From a checkpoint of a small rotation predictor.
Model: 32-pixel images, arch perceiver, norm layernorm, patch size [2, 2], layers 16, width 192.
Training: adamw at rate 0.0021, batches of 128.
Rows from block 11 of a small rotation predictor, named by matrix and row number. Rows with one number belong to one neuron. Each number is 128 + 32 x the weight over its row's rms, rounded and kept within 0 to 255. All counts start at 0. Numbers have three digits each. After the name is the row's rms in percent of the matrix's.
Before each neuron's rows are labels from the 100 images, of 14976, where the neuron reaches its highest value: "strongest on" is what is common among them. Only what is clearly more common there than usual is listed. The data: single printed letters, digits and signs in grey, bent and noisy. In brackets: how many of the 100, against the usual share in percent.
# fc1: MLP up (model.blocks.11.mlp.fc1.weight, 384x192), inputs 0-191
# fc2: MLP down (model.blocks.11.mlp.fc2.weight, 192x384, transposed), outputs 0-191

strongest on: dark on light (89 vs 39.8)
fc1.263 100:123146137183158166062106171090166139117136070095158107176171172088123118113072090087132140107070184173085118167145146154105135088147129150166133112110129104111121137107125096098146173088140149132144154148103147079168117206137163146158168126060165158162122114102078117169142111146135182107094121106112173135163121080102120147098102112142084084140129091212133101139099153095162155159165117142090156136135135107148181133097189077142068107185099123153153107145116164155107144145140133112132132045161108192165086190106107166093177110137065135124122104193164098148138106083111113095
fc2.263 099:121097116162129167137091104150141160157134129132094085176151062117128157173153145144098169146136152159134146125109156128131113111129151144236182075136135152151074168091136157138149161098081159128085132148193148137111134101105127099107151111140100130154137108130171139143114113108144056120094095101102141088167139123000156123136114152127183170137127146126131148049142160111146158165123173103022141040132132152209092105079149095141139089154076157098143149154072142169183162117105070144130133136146088130116148150132087137142127095140133112087117104141113119125154140135128117131

strongest on: small letter (69 vs 36.2)
fc1.319 087:083149153123084095159167103193090099079132127153152139100164119133138186142119124096123079123109115117143073121167062128121181103098085102180152167141117124147128091123062152166102133144151108119157141149172140096083091130128102140120149203139100126108103132099070169128146138186077117173120198121106169130130138084095126097133159211134108122112170071118176137103171193146102128083109133157089093149151096139146176159079130147076161116187131140096115124129168114069182115113146152085117138096170133160142101108165181112075089150109088170141171149107171152151110092159064102184
fc2.319 087:155122111157141158145088130108174186161125120158061082151140127138109110135193168148079147114152147113182179128147159158095101106095171130138136144099128125155128156106163146122168105101116149180086131080136063105093146128085136138090151094160151152111152118140141083074142103102141120126056132157068080090118124174025120159144141097103088126106101162129107148150140031192118148149098160107057144151104121143131130100088144127158138131144113148177070158120094103134118148168084100153081121127155122096098086132116107182150103087139207075103134124129021154099115144165167137130

strongest on: the character - (35 vs 1.2)
fc1.356 068:131177112166100160124134131142158111118131066130116134136203122101143144119143108112112126094114121111160142163154162111072181142106123127230087127142151110183177117132180143142128173146111119155141119179108129127184123148187120181112150133124113076149141147116137207125121151098121201111120152174135159153155144143014194182121143184187084109111134124129139138137165142135126112118180155174060138154150164103153144131020114092119132144181098096126108094113118135115164143096113161155153093056161142153100072085133100106129068113088078124161157124140130119187151114122140138116
fc2.356 068:149108144071152123095161136144141143148168207144105081159032049126102170136150113120191132161149148204094116133090123133078113166119108154150093109114084155089162140126108112114124065120151148160140155053082077151118131095117159111122144166131133165150144112148140112126114140115151147127166111098121171124140102166101154101154121157152149139144113141106100148140091148035148119177194152139189162065174138105083132105206071133110142106126153157179116091174140128146103153178148105117092127162086090119088250093125139139125168104141101092108093120137099088145133131130136130118

strongest on: small letter (63 vs 36.2)
fc1.22 172:166117178113124091118145109139095160103142149165143178134129089167154121088069052130141123125057105104092099106144078109075174155157087108187118131127108140112152108110103129105136166178182127141185160147071176056175138184176122097158086150148136147125181122167100157099151136152122229116124092114135126133143089113117107111126152178084135148094133114143141028198169144121122133105111070123119086093123113081088201101123157178115147103109156084191111107118130138087085118116147179088175139107148127141154140139105136136110150107110094164184150120092104127112161151135081138157
fc2.22 196:061182124181128132133104124115131095148088085151098132087057106107120147108104169070136102132112155128160132156109124161154083091074136140145182161166134147142139140137151153121148160121082149063099081156116092142086160099115099166098092088143174165138088108081097143169127085109132152152121133189116085131100140149167131166156108087123141086161108133124127146140118141053146123117139126183171111156058126156204118179193152092083103173155098148084112117078177136116200135104092132140097086112140172165097243115148126153154080106150165148145151142156104135126132072107126075121

strongest on: the character - (60 vs 1.2)
fc1.313 072:102180106165096139119102202118160111141131150136088127153234187157091130173137105139177146081181098117176100112135185082120176111109108115190075150086133097149126098133129109142099087068123121127173169159167165105162094181146130157094183183102101126170141150130127132162107141144096125097205131109085106153166121151013177160146143168165079125133152096151150147109110139131115122135136150135036098124165111114144082128032114139143120148134130142146114123123150172131142163126065118153129137147142127117144056091159157101123130091160109118122129144126164098100104106113134106161
fc2.313 068:179117076102127166121101140148136118137241186128128079109114122120147139086130120159154150117114115159130115154116165124145159118143131144172158132102162110081174134132112143144111099096132149128165144079118085149116097106097174103143179165122101157139150114141124094067158119094131122120129127102143133111115129146002132136112122149149086169072128129126100113088128113075160119176136104090068175125159148134063146157116118149128156130047111135180180170162143159128143108203186104166130158145062101135113193085128130112091149131089082055075124077155050104178108151136152124101

strongest on: the character - (29 vs 1.2)
fc1.345 076:107185074148097162140147111161185111095148150117121158193215153119092149175139161138101107107154124083155076152134169077107181134142103112210082099123142112177120123130161123165138127090160154155142127164124145127164075164177099145114160139096113090120181176109136150144090161182062114086162155112134160204130123111019164154102116156163089092134165149147155154100159141128130161120148136130033126074153135106117109130062121121162126105174114122159148124129114146100192159127103121141121147083115141138162037087132155121127088121124084137157135138115159165150117105149157144165
fc2.345 065:196104122112153158129124148149166122148154144096119085117123052123092139102137118142181132112131147162142131165096204127097158130142132140212123143116165124105185149132133135092128096075128165171168132053146024109091115102130150124119166175175125178168170142129118109122152157118155083142175132092133124123120103163017159128120152143151111136095102119122086157110098099080125131136131095144092181068154144100084126157129161144123130149110136146183143187200118126132164177154121144157111101115082081133097217155186184161122149109131112090163124102115108129144100102104187126079

strongest on: dark on light (66 vs 39.8); the character - (36 vs 1.2)
fc1.300 058:110176104112092155117135093163140111071135115104121145131187162112098153112143083111126145073091080095135150141139152096107144128104102129194120091142123096127140135099184113149137180132091092135150116207076159084196118173184085134135165111114082106129149155110119141141125147162113136138150141132178223115141138123012164158143102150160049161144144122152179173137162155147145169108144119117015110091095106151126146160048124098146125141137096106126146107136073115149142142064130131130126052059152133117136086114132143153102095080127104149157144148107117111151133115091090101155
fc2.300 069:136113136110159125096137128174144157111199176149112125170025002163128149111141106179168146145135168158126156137115124124102152116125112132175122127087111119100141134076124111098149103107140164146143153031085058115142126144087163141141189144161134133144135136131131061099110139104159107129112118143124134078153120145057158086145157130150126132122129156132110090106128121048133126166142145134146144103199163106076144115179119078164133092134143150174133141168095163145117133206179121131064192159075098125115228099147129143100155113149113092097095084123124108116121164114124146140

strongest on: the character - (32 vs 1.2)
fc1.86 067:130156109182084166122090133124159146116132122107107144158232167149099105177137104157134134063164098084168103141169152095078147106127149112200083119149140080198125124120176136177140140129097084136171136191135143123181122170149101146131141127112095084108134136091119153151120126161124128111126159095156143182124135123000132160122124126148096100121162146160158093112148143139129151102189080128037101133147107087149136110077153087143094118172113113108134107152085138114147110117109110164123098077134135168118033138156106116121106128115112157170172149171152153140095134116155123180
fc2.86 066:131124096127152172123139150143121146148149159130143090164080064146112167137140114137143171175139139155135137142077133152109147133152083156185124137089140147111117130123097134113147100084143157175172152056076029173132158117069126091153168164098106147153143105110145090130127155103166164127177143087124149101100091142019131139147102098129118125103102102145093143163092140015128094156171106145137157063166174106070129178181107117131117148143146149183133093176153145121145164145123129130141151130076134119095179119148175188099134097187110046125111062130107085111135112126165152108

strongest on: the character - (29 vs 1.2)
fc1.49 066:115154104159092162120103092184152149126090080144121156103226126065143147117109115133100120097118139155168133128132147115145104091102157156156126170136177161198145102151136172140136102113120144142080143131198152103166136106150088180111138125136112111131114114069089119153101068120112133177080178120142137114154071137000139174135101142138122123160079107122109157110097132170150144095099124137018111157136074152124142112031167111156041120163096162159111128136127123125142129051130101170121114112138139184097106107146169150149098098137133184118182111121100140131150120129142160117
fc2.49 067:183105126110142153105133088157139176087191175086125118132114072130121161118166128155131124145134104174122130150097158131102127130142107135080129083095123123084191137118070180099137094173136161137170151000123035123122106183110134128143120111110124115129129133113110093127151140134177111164094116092144062123099130131078154102177122125119124102147135107101089104122113057134159113152140152132165141091173135125079145126154114158105133148116162146199112091205107183110156146175103090169121112131090113126105133119190120138124167126130106074142149133153109091140102115099138170107

strongest on: dark on light (77 vs 39.8)
fc1.180 122:052181164106058117156141106131094081100126127073196138137139133141158143157108147093126080074109132067108108143137133096131146133106112079130149092160113082137067125147107166164113186180134157100082123124137127150148065094138128152124142189131108157114132140078107123125122166188123118153147116100123186184123089056095131124084178134173086097171188170160169145121128162122109103145153169179113125123129130104164170163094164087098113128200111096120149094167154139095168094096160156075143098124173138180168105178142117147078132162130101160155152165144157156183109078162128086173
fc2.180 123:174109125121130136155126126102132200165127169162068076173143092126114124124133091180127174150159125152145179093134130118122159164191158136220138125108128129136142127076142122132147162107148185147107138163122129123087127121116144114079125116148131146123123147167146069077116153115124112087158111118096075062162151185003129109128149107106151146103129136143101137150128105085105144163119098074051159117135128153091136068079120168169162118122166131176085200101068109160060119145146075133125140117152108088163155130072109145107145095099160091091075108100080149109171181172145130118

strongest on: small letter (70 vs 36.2)
fc1.382 060:126167122111106088106148161156132133113135098130109136169240136139155148152100133198085130128097131093126128169160127090094147172116119098194139132144138120163110135110106087090149150154125090163175172209117148063133125158172113102123158230095098109140180151116091167121150105161097168081143189129134175164170109114057171145101118183152102115110159115193162082129160171110130171111145120142051123100160106099120141117048160120115097109161104129114090141089131141084141164119170159112149167106101149175146067100155158133122128086104091141156139150154170133157147098148077114122
fc2.382 060:132117131102136096099114118114154148146189134121085097176069080104143160141146154155147133134155162165114150135108161154121145134112098149153130139094131133131171184129143146122125084113121159152143138045140095113112118116064136118093190106173116159154131098128121079128121142114153105142121076133125147130124111153040169106133098128182174125097121178108086066149094106011141154118181175174153169081162139102106102107171117075154092145096138210140135140171076162153145140214137079149097134157075081117094211087132140118124137119153090073097105145144066087137103159115145131117

strongest on: the character - (46 vs 1.2)
fc1.181 071:139125141197121144137080131120117133152101046143103115154225153097127098129101140126138128106128116149136174115160165143142093124111159149180169164111191106218152146106126139141136140155076106141106107129120096114121159113137145146100068073135155120106131134110181131134114122114133167147085129129097100134141096093011105177114099079129092079154138155190120095126108099183174136141108141096037128134135115151190133086011182114146102135151100142164110107130122138156132085096148142125135137119179131115116079195133125136127149128081116145115193134154054177104142115098147124147
fc2.181 106:146118131082144103073123130183128148124188169138130120181109072140105155112102079146153120150134161167064113139107108141096175124132092151040145135090146118072185122110086108091128135134155168121166168021147093128127108126099184101119195132110100112172083119112113065153116145110142126128141103115151118138129134184148170097141146159154148128115094082091089086112140137145147118170157115120172159141211163121088145102182127133153090114129146170214147162139129178107084158197149135121041146144113071120105157111105143132107172123165103088097084109165146082140154135089153169128

strongest on: the character - (79 vs 1.2)
fc1.116 083:144131103109115158132104125151153080139177176123140107134164191107173110193205142116158125070136141138165123132150174100144156111149101110205144172103185075110161138142113079167087090108144153140166189186150170106163067152101155088108194133103101084156099198151158123144113177110089117100175114080161156150133183114077158100110126155186129131123102148160147138099091121133122071157121154131065138136166098156066124124085146147146114127106079162096146141171114185126158121151098088119139145133103129123119065095137125093114159135119059102099131190135195104159091153108157157127
fc2.116 099:151143092083105131114142113137118137084192149134068119117077089149134159121143118120205109112099106146115124109118095104091191147158139114160142200111104120081147134111223120121120123118136132126155168100058059089084121167124145155144142125122168220146155150152118077083162128128092189124129108153142087140112118166105173101113168101157096181041135102144121094191095096099105100183132107129150142164181165146103123120156117153129164127064143147151120180081158137134134107197111149126111153126159073129167203093141123151094129144109115084096118075098073136108075150136125098100

strongest on: dark on light (92 vs 39.8); the character - (25 vs 1.2)
fc1.342 086:075183132145099136103135110138121092086132055095174103140197157117161138151101137091166094070103176118097114128161140104114142104133095123144143133132094087134174125126121162142110170116125145090132095144111159098146129182131142141172142115117157160145085160097087125139166141193123157122142117119133197180147114062083095128082176109157058087142170120171161099140124156100114121164168161166062127132136099148178183146034165086106097098172078107119151093162121137093145115135127146098179130059149126164177093182135070161062133147119063146168159115162152140130090128120081087124
fc2.342 087:166075094107143161109096123127149167170147139163118078176131111091112139163147134187148171140151142167120178087111132104157132129125148119235181116101182136113127159131135125149155158093064164143113129159150111148133080086071155100087172114167121122122103129137140098113094139126158102097138122116132130109157154109000157098165109145121157136124095152111064133104096111090137158165128143103034157052107158158115092088057156107172129079145127175167107161132079108167117144176105099117113163140162074102104147106143111152127155098139156083075102077142105135113142149153149151104

strongest on: dark on light (94 vs 39.8)
fc1.41 185:094141125180114117116121088139127103088102075140122180119162155084127123118127107088135097139106097129139109153115060111164123103102094080149151171199167113152121102165142164115101180153133166129159111127084124158127123114143071174137115106121148098124149158104094216157123150183104163138135157122172172174085096080108082176127123128120099100150125125120157134171095204141153134082149072159118069105128132123161127165105164113101108166166091112153106091148118089100153131027090157097155076089133194171093096127153142100189066169138110188198173168153160131089150104104153140134
fc2.41 184:095198120136158143114132134163146071100128135109133138122188110161102163090092106096166055157082147152107078165107109164096128118102083148230111100181111156105117146131130115107151147117139168119169127173135067129159162127161088145114108162113153150150123109092097162143119120114137134166112144115157113131083120130029167154128113140138165088161106096107121149127138142083147068094164098205054114145110156077109165216063128113062109167148109093139125132144176134067152158076115129105156071150162173177110124121128149156150115127156131149175160113156142113149151049121156106107

strongest on: dark on light (78 vs 39.8)
fc1.159 064:111117103111099109127127137117121131117140126103110141139212191132124156160139107159140108138140120094131111129161138084095158108164087091188079102161116137147074124109125116150124149117097104145155167223161196099179137160198103133122146177097088095098161124100129132135119141155095149103166151116126181152169091065048165124151085187118100107150189083128195131142142169149104161133149146128060127104120095135163139130074172088132104086171090047120099114150115122165157156126143149110170134109182123162197072091132103136114111125093082161178161113164173138164087105141087140178
fc2.159 062:145103093120134147072142115136105175138165174097091074150073071156128134113152156166178174155154171131136134137115139153099139150144105166193138124058121178119138153100126157110137106113133135126118128090132101142134119128112159126088187148127120113159142119146136063134097156096165100132123144113114141105143111123045164101124115143149169140124131137114109098138148093006160174177173147106114160064168169104070126105133118130118151090125154170190163136164084127123124105207153106153098151140060088078116227129183132149150167099115056062087082104154115111117126161097144144100

strongest on: small letter (70 vs 36.2)
fc1.241 121:136138159113182163057112155130163128137141094107149144156163173103116113066071099118145131109111170171101113161100145146092162112129137139156109120117131116084105129089146091084158188117165133165173154165104111117192141206127148177138150139069191183156177113115058101174137096143165149098134113137105142118165066109124150127128127128147044096147145081159127118104110155112163152157167064127105163098136152083156152123109208083108084133152104117141150149084132178140134133132166130129149149021178116185163091186109134137086153101161103108149105095170155104147153107092116082118
fc2.241 116:114091136176103163168128119137142140147135119102101114110164125101146113180170211152120156135151127115179146130129142149155104112099134122241167096143147128151121167112144139171122122101072106107073125171205125105107132109114121110119116088172110160131094121133177131124112085104135088136091102136116135124142177101000124131135094105145153154133140184140137140055105146128134156154103191132012159078115104154197125125070157099140143117142070157055148135169086173154193139119112097165135149152142105093128097135154121139136122127106137118095122123129139121125155159134115111141

strongest on: the character - (29 vs 1.2)
fc1.377 078:127180101161082154096105133158206150136134102114098135166238182151110118153135140122122133089151138093140128150150162090142137112116121120191084108143151104176088140118172150152133160107106127158131158163153137123144088181147104143099148146105068120105189124096111163117090127141109142123117182120135148154167125112014157176108128113164070095133161151185169128113144160140108167122183130150028146096149106135130128176048176094136103132163114123142141123144102166133155143097098126117138092069162162179114016101154138136128097091129106137160175124176168148133129097129113140154
fc2.377 073:181141105108144127098113122150154148143208173111156116146107078128089193095124104147177154148115143156099090150076145165092143173142099184171124117111116146123174160138095109094143103105134170158149144050110091127148118120122149115144172184126126122180163102114113124168127168095141122142122140075132145120130110160025158125142119137138124107111120122144069087138117128029152113156171154134135126091179147054076127177181150102090108119093131200172100109177144155104164135173153101165129149145112106119064205114147184134117148114157087081143151069168113090165129099114186148114

strongest on: the character - (28 vs 1.2)
fc1.307 070:158157093141144154124109114147168112098137127108126142163219159122111121195142123142134095111138117112156119165141164077125188126107112093208067130142125085133142106143121121197128131093121128134147130180140155118201073158152091125125165169088098139120167146077103175153116162157128136116169154123134186191142097126023150153117134163166101130161182116149155114119127138130118130121181130128050133064158121103154100098028148107138094147166124080124139114146117102111156172113117106150129100084128158177149026110155115087112074130147090152178166161176153161155155122141139133144
fc2.307 062:143097068110158181116114129182144132121196165104100105086077048128081155091117090123203128165190129180171138141144107141131138124147113163160105144105159116091180132128135135094154109098106188164137133065106089152078136100083156128115138143127103127112201113123144109136159129123163113161135129117119113128099135188023148110136144132132151118119109148101073111147116104043135079136121103140152178095151154102062110157184115127112122183121144170169172158143125160114139156147153117118106118115099147131099217114171190146125151095149106050107103059144109087171139104136135115081

strongest on: small letter (68 vs 36.2); the character m (26 vs 1.4)
fc1.200 075:094121158116126082076141120167109106092153112123155145162194141108098135147109107144105143120154129116106101170108170114084138143096089096185094098135141103119050142086100148121152174173125105182142151154127118102154112152118120149112187188134124111165187133082100113149115121162158089110141187105074178166169076086098175126110144185198098071173181095134173136086169188152179196150173126154096136063156146088118168155094162111103042132184112137151119114147116120126156140140156115120147136082144100162143079156158163132097090133145126144145145135172186103195129102132088126149
fc2.200 068:171119083070135141102154138152177107121172171060116120183098102130135169096135146168178131117118127159133089149124134136120174186133121135249131090101128088121198136119168134100130111089123188165117107095163037102115103122129138094070138136094083128141096151105125124114132152108143104109172142120131072150123117163028166099123086147109136118114114135129146159107100145047115106153198127125113153124162162086112093121109134122108117160138126173092123207142128199130154130188162073155136142155083102158144192132126133100088119141136093094137120104141098108166184108146136070092

strongest on: small letter (90 vs 36.2); the character m (59 vs 1.4)
fc1.100 111:164107136136159152070144179104157162119130134106102102153184150152082095062114085184136138157153139165097114191096136141086145105134086148119084105129098163105092164078144098103123114098169100197195158144074131157140164167131106177148148172077176133159219078105107136148132133110174128085145173103073144136130088163096139135146071145136069102121127081072140150092139161125172178143164069104105169089143158070114099140078184109119105117116126130178170169150092109125113157148135108175174131049116139154126107147169185111141121118138110121162124094153155078152126144111109139102
fc2.100 127:149081147131097101145139104134090163127158154120101106144149135098138157181168163174115156125148110136115147085149102098174136147154120104249149143097136122107134112107111111143114117105105116125124150204142169126091106091087159113156188126154102123113146155151155104121135130141121104084131125134095182108164122135000126093119143110159145182114180155143132130097119131078123160164090195102013168091148124143162105102053153124155156096135158163125138147187094139158169115197143107157126183108104073093172115129159130108101149124098111088104088126110150131115118164144108152149

strongest on: small letter (87 vs 36.2); serif (52 vs 25.8)
fc1.126 133:189118149110115116096156131137116152112158122175101185174133093147120152102065075140190108129071099099078085095158077101078188182174093103142127152118096131101158112079090121093126160145192125129203172137086152064150143135176168122137100154133172158121145134156079165108171153157112209118108145089142089117153094125102125094092123149083126142124140108167158070176184149101126127107093078123109104121114126099068140094104127187115151097116157100163096137112147137065106144118130148069106177107166125141164150117113144151122153094126072146157174133084108122070146131127061135182
fc2.126 139:086204155178141122128124105125121098116099087122113142125133098119115145090102149072144074129122148121163090154115108152100097118068131131096117171179131142141151125103135158135146101139151106116128069014113039159130172151147094135129090128155171169143117099083110155168170083129135192212090146177116066161069114165148114177148121112124107091139111128141139093174124125152152117112156135206163093172151119129153115187171123100072089164127094144143100110089191136091136129104100164173091072143128162154097140119156135148159109129157178152167170157164084116160117075108142078134

strongest on: the character - (33 vs 1.2); the character * (32 vs 1.4)
fc1.368 214:110132115180105136172159151080101146159073063144093123087135159108160107153141169089104137098146141089181213114156117110143073123107194117149164184146112122175122129165169133153156124110082106050091092166105104121069147123111104164141092088148162150103114124162145092109163060143089146130046123194109118114128135144106088171118117097101068138104153145166159128156133079127094190170087155128106132168093091195176092135116153140161185168129132161100138111104155070184160109135132168139111102102152136110163130168176113136145095134095177130115138143101068166154090138161095110151
fc2.368 221:100162155165114151150116113095139123158085090145139146110212128097127096105122143099076111121144131117163155146119158145134076129091167121233095142175165135164103126121089161145158143151125156142084080153096070159113157107106085179105113118172172110117153113108122150147117108129134143168100134172105141137082104131011097179138122086126110088163107169140128123149147097194138160082117121166033103104079109135136159163045131112102130183187102172135107107108123096138150116083098136128095086078154169145095068130155166138163079129133190155149170160138099154131158087131145118130

strongest on: small letter (62 vs 36.2)
fc1.17 093:046178180102081107114135107152106091133132136084201141122147119158147133157094133093134080113100114071074106151104108099114130119107065108164119138140086076120073107183067163156122154146161134113113117138140150111161084097150123149103140202140116188109134122098093143139112133195121131141152152099129228166096062096118137115084202181189094094166179142131167118131164201108112144132133156142122129122125135099132191165123160089110110109172142095107162106165124130082166090114130131100133122098169117194144125128137169116088098138163100139152129171139175169188111109133082079147
fc2.17 097:172092119118109135160140094101123169135118146130062136148092062146133114123141098178144141119176128108127141108154172102122143165185130114184140125117092122133131134066183159181146173129126144150138143128123108092103131161156131149119110097146134121080127148181148057086151153140094091098189127101093073123139167165050134132143159106087116144098119175203122186131133084063081126168092081089125170086095121127095071083120104167146167124106147094196101162143063119146096093145138132145158120106146105082174228143111103127105147121076130113119134138083049169138130152174136186135

strongest on: the character - (66 vs 1.2)
fc1.361 075:085183093115098159124117125199133078092162135115117152154210161158092148171167064159176066078184123107141103132164146074086184115159075131197105141128130126107140127172140081149092142095090135105154120146168146108220086175165145116120167152085110131071151153136142165151079169168090148088175178116154172164173123135021148146147166185168134143150167143131144138098110143137091100090140171137093124130145105109127139103070127147101139102116108122131159140140127181060134169144096129132152155129110107136156068107123122117127137112151085133167134145133180129129085093138143130149
fc2.361 063:152111083103145172111148156180186145164166163135094090122102089142081132134178104166181123121147138113136103137094134157147140136146096139212121164078133181077200114149104110127105114087125139160187148080124048135128138119110125147141150165112100136124172119145093136111116162118144119091123177108112157089141089172018146114131127136143119153078119157115101064151106139035113142147122087102131166080129150110066153126104127146116149158093145163171163164198083139139148149192119115155083157094074102114118192102137182152103127133124105088134119081099065122121147119189160127091

strongest on: dark on light (78 vs 39.8); the character - (65 vs 1.2)
fc1.251 055:094134100144091153119168132151177127083151157122128135121176164125102187167160120109106120104107105106157139124150147054073139090128102115209120149099106128142144113076162125173139186055099137194127145216160186091173129170191105147121164170091130097072168105135093163093118090132088120081158176113151223106147125105020154156132096150163098121150160130120136119114136120134117150133118149114077153085112089123099111091094131116149110085126109095132101111170104176099149135127118070124151145064157103100148082113144153131102095118125062159149122121120151165144106162176084154145
fc2.251 070:165097159081127120084129118127144162141177172129108102148040031124126127118130110184191126151164147159077109088133160138103148165112151118083100118106125139079114136111131156093127104103121111147130130054116077157126116130074144110143204134138069144151172126153174080095119143132130140197163127094111161124158143166100162102108114131157132117136140173109088124142144095053132183185145160118150159098168130148089126115208136119128118107133138191188119132174102120166110118210117099129062190143093101116112225098151163122114141115130117059088119096119095092150118147115122136149

strongest on: small letter (67 vs 36.2)
fc1.219 080:109164170094122139067136139153169138145163142117124114182198143091096167174101124123104144153109104172111094121118179073070131152135139117178088114090132071153126150130175124106123147127223139192092143200185167063167067135126109117111167168121095123153152127109093132148078168166116144064135182101106157147165092106075158126067161163155094108140149147117200095150149152121152158124166171142061125117113117092114200105069162084146095105144090120150179140100084162162145126115120096110145138076171113116167085119129135142094121113171130158134144119140155118157156136091118096166
fc2.219 077:140120101140128154102109139167161134103169141090145078089168121108129119144152172120179138135148171136174143159088152162164093102101136151254149110090147117113172167122117117119139105083116147145103144107135078127111153137122172112139136105134136120154166104135151111128145140097153134122124122134139136095142106132000148137162098089148126149100129119146083136095095115103156092162150160116023173084169134145157116120077198106121116130122104188130128131201134127127189125166127112172150141119116103119109105162186139160128143085146141062103106097180097096136103158116165119104

strongest on: dark on light (99 vs 39.8)
fc1.369 172:104165077178161174127107162122156124140077068157138102128133151108104140089108070085168110115078176145152162164120085178143093074128110137134206175186154141157184158161187129132156159087107177121127117147101111162132182137157090175134091102103184133114148120130099162117126107126120150113127154115194123114100110061122111197170101091112120079117087109127089122139059125108140128123118071157118139125076137128117126130120139125082110141148062106128139093143130121093105157053077159074151064151162178161105140140112096155190101111130146143181186122160089151057120109120158157093
fc2.369 148:136154145070123111152177106138113105087144178096155165146187029219154120122126094146138089109120121117109095122152130110078170176172098101208102074164061117134111101128154152128115162171163168159158150061088145128168101150194103082163087157122112171104130147129124127096167162144108145174113119066125104162115111137050133095085170161133131149098147134146145125147162134204114072121120099142089113122164126088083167162074107141091153119120179065162150129144138138085095124118168159089160092150141113146163105148092124105088141146108111157155177133101110142173133090158091133127

strongest on: small letter (71 vs 36.2)
fc1.362 093:143118168097188104074106119135118174117155166125105112169145119146108129133132151188135118181110112170103139146102079091116172149137134111200066110148109111096103131136136117084128183136124147148127184170077111162136096086086106156087183095091136143187183131140187157166071171156131177110182091119106148137165065174103175137114180149154147137167154118065128115127133141097170100104150154124077135099134157071174126121082169093133132133163153178169113113112129079141115117163134115126107124053161085167113119089139132084119084136189109101145088108137162069094223157134101144127
fc2.362 093:120106122121109130152111113088126159140148143129133116101123157072129112166174189128148140134172109143169165119131145123136114135095087108202127148099165101113109123135131137148121071105135113110107108160127057151101105127051156137131160138148136095123172160122189101158122157154138121095172088120128182134100147134028094147137128109177091118152148173134149130088112092039185187141104188154098159062110141153137109111113098091163095165096153180109148105215110090161198088160107143195101129158072115074095199129184137109121098137146122071047097148134138126123111130115113144158

strongest on: dark on light (92 vs 39.8)
fc1.284 139:094156129150134144112110123103138164123112078163176094175146126079130156089117071098122130142106170138095168132096088136133105099106080158154185149161146077133127146162107121108133192104191187138147140154094136151127134126111124190104139088117175079138141167118116166146086162131117178062181117093154145145133081106110148167191165122128119092157079124088101111156090153108153142100138077132101137099095148109141166150113164105095105146177087090205098090173099103128098140097083129070202088084185172178098121143107082154178087095145117155159125116157160115077193129100154188104
fc2.284 142:102170089125142143130145115147167077106111117104119163121182157166121144110112148098182098128113145128174096162127138145101130144110107127255171125190091141131129150129164148112108121137105129098134125110145091088171157147190083122117074155111147158135095123100132164136158145129119099187142146121127116163079176122006154143122105167105170110108111109119138176097123152106122082109147120174064081139115144116125110190059106148089135160087118099078150115152162151091187188066106136144136053198117169170124121103136143119142111136144119174150183107131150136184116065123135080110

strongest on: the character - (54 vs 1.2)
fc1.204 058:159181136139094117104160135116143106099116107088165171134218173136119130195136099139093123092104155142131147138141174115120103134135112071195194148182104070112156132120169140127106130121181099127128122187148190040162102163145122152118109174126163119118111157128111135175180113167151099090187149136093142144149142106049148167111103133105094124162138062123194116125174120150141145139145139156066106126159090105158148168019157123127084097139099125133105106111141148134141113129135115136177168103079112177213087152111132130152133127159104153170165169153153148173093099121103076133
fc2.204 061:144126104129164163079113119108162153153150155085100118137090061158141171124122150159157175148158142134094146136147158109101146134128145160159126118084129126105100183087149152115130105075106147161141143058194089133122103091110183094089184138142129175150170119149165068143141166135157094129141099095085110112168131178050137077133132141179130148141132143118118136119120070021135127210145146116105167060176139129118111074150094129162137092125161170163141149165062132144152164191140098144106148178107071077129231081125105128120179113109121108089120095107131121125081147143143111129

strongest on: small letter (89 vs 36.2)
fc1.171 140:161103144113177149073159171123139166128157113116114123152142142166110140049079074122166133116118165158083114156089134154076156117155128130144118116086097137087121148047152093096134161110166122183182193134068132106102160195127131198153135144087186170157191094129058109139148109120168155095163132107092149103157081120116156091148102113147055127088137071128117133112142146105144164179168084119111159097166157085148156106120211104130096102150122116167150173107124152130111128160163143131182164031171107168163126176133146149101156099125092108140124096135131100139145134096102114087
fc2.171 143:116103137168100110177128086111099168156128125131080132088144143120159078176182201133104156096147096085180162098168126096172102133119169094215164156133138118187124107124132165167117114143070101101094086170159131127083125109115112134139142087177126128097128150143186110104105092139108097114134099152096148123136123122018069155104136106105139150104155188167155139099137105102097156157089185102021132071119094159190079118085172125158151127129125165094126132161087103179192099140131116176101136115146116095147121150176122108141117142095158128090127153095110182116126142160089128177